config.yaml
label_smoothing: 0.05
decoder_activation: "silu"
decoder_qk_norm: true
decoder_cross_attention_every: 1
momentum: 0.95
orthogonalizer: "polar_express"
weight_decay: 0.02
Rows from block 2 of the image encoder of a small encoder-decoder image transcriber, named by matrix and row number. Rows with one number belong to one channel. Each number is 128 + 24 x the weight over its row's rms, rounded and kept within 0 to 255. All counts start at 0. After the name is the row's rms in percent of the matrix's.
After each channel's rows are labels from the 100 images, of 14976, where the channel reaches its highest value: "responds to" is what is common among them. Only what is clearly more common there than usual is listed. The data: seven-segment displays showing three digits. In brackets: how many of the 100, against the usual share in percent.
# convs0: expand pointwise conv (encoder.blocks.2.convs.0.weight, 72x24x1x1), inputs 0-23
# convs1: depthwise 3x3 conv (encoder.blocks.2.convs.1.weight, 72x1x3x3, trained with AdamW), a 3x3 kernel
# convs2: project pointwise conv (encoder.blocks.2.convs.2.weight, 24x72x1x1, transposed), outputs 0-23

convs0.23 098 [158  73 116  87 131 146 120 133 140 151 103 152 119 174 167 124 143 127 102 128 113 131 129 159]
convs1.23 098 [135  87 149 125 157 149 142  91 117]
convs2.23 086 [ 89 113 102 170 140 138 136 125 134 103 153 108 165 131 113 182 152 137 158 141 125 135 109  98]
responds to: dark on pale (37 vs 16.1)

convs0.7 086 [ 97 129  98 107 117 140 184 129 106 161 107  88 142 147 120 101 135 153 115 111 137 143 168 117]
convs1.7 087 [102 169 121 110 158 102 109 148 137]
convs2.7 086 [101 123 110 118 127 162 126 160 135  94 138 146 198 103 122 111 146 136 133 106  96 141 146 102]
responds to: dark on pale (74 vs 16.1)

convs0.6 092 [137 112 141 177 114 119 106 161 131 100 161 137 177 110 100 147 122  87 115 108  99 131 128 131]
convs1.6 091 [ 90 148 156 142  92 112 121 154 122]
convs2.6 086 [112 113 132 144  98 124 143  82 165 143  94 105 140 171 135 150 136 108 133 160 114 146 160  97]
responds to: the digit 3 (68 vs 26.9); third digit: 3 (40 vs 9.9)

convs0.0 095 [140 136 166 163 109 103 128 107 124 108  93 116 146 145 172 104  99 121 131  71 128 145 144 133]
convs1.0 107 [126  92 115 140  90 101 105 153 145]
convs2.0 095 [131 104 159 165 113 100  99 149 174 107 148 121 149 100 116 143 106 132 103 127 162 128 110 167]
responds to: dark on pale (75 vs 16.1)

convs0.69 099 [114 135 155 122 124 154 148 103 122 142 182  76 133 139 121 152 155 148 150 160 117 121 130  87]
convs1.69 100 [160 125 116 182 121 125 158 129 118]
convs2.69 105 [147 129 112 153 129 177 145 189 141 135 100 148 146 157 101 147 126 131 111  98 110 122 116 157]
responds to: dark on pale (56 vs 16.1)

convs0.70 115 [129 138 108 116  98 185 130 123 152 126  90 142 144  90 156 139 162 156 100 120 117 108 111 153]
convs1.70 125 [120 102 117 163 159  97 114 157 139]
convs2.70 103 [121 131 126 117 135 157 135 141 173 133 115  81  90 100  90 139 131 159 170 136 108 154 117 110]
responds to: dark on pale (40 vs 16.1)

convs0.19 086 [104 119 119 138 105 109 112 138 168 127 115 135 183  89 100 168 151 114 129 113 129 109  88 134]
convs1.19 113 [108 160 163 113 126 111 161 144 101]
convs2.19 081 [104  98 170 136 111 141 138  91 172 110 110 105 131 151  98 110  89 111 119 138 135 146 162 119]
responds to: the digit 3 (67 vs 26.9); third digit: 3 (38 vs 9.9); second digit: 3 (26 vs 9.8)

convs0.40 090 [129 134 181 101 148 122 122  89 142 144 119 111 123 152 104  95 159 112 123 141 110  70 130 135]
convs1.40 102 [132  97 160 145  86 158 134 130 114]
convs2.40 093 [158 129 131 146 146 119 131 167 163 111 121 154 129 169  74 151 164 127 149 114 154 156 127 127]
responds to: dark on pale (100 vs 16.1)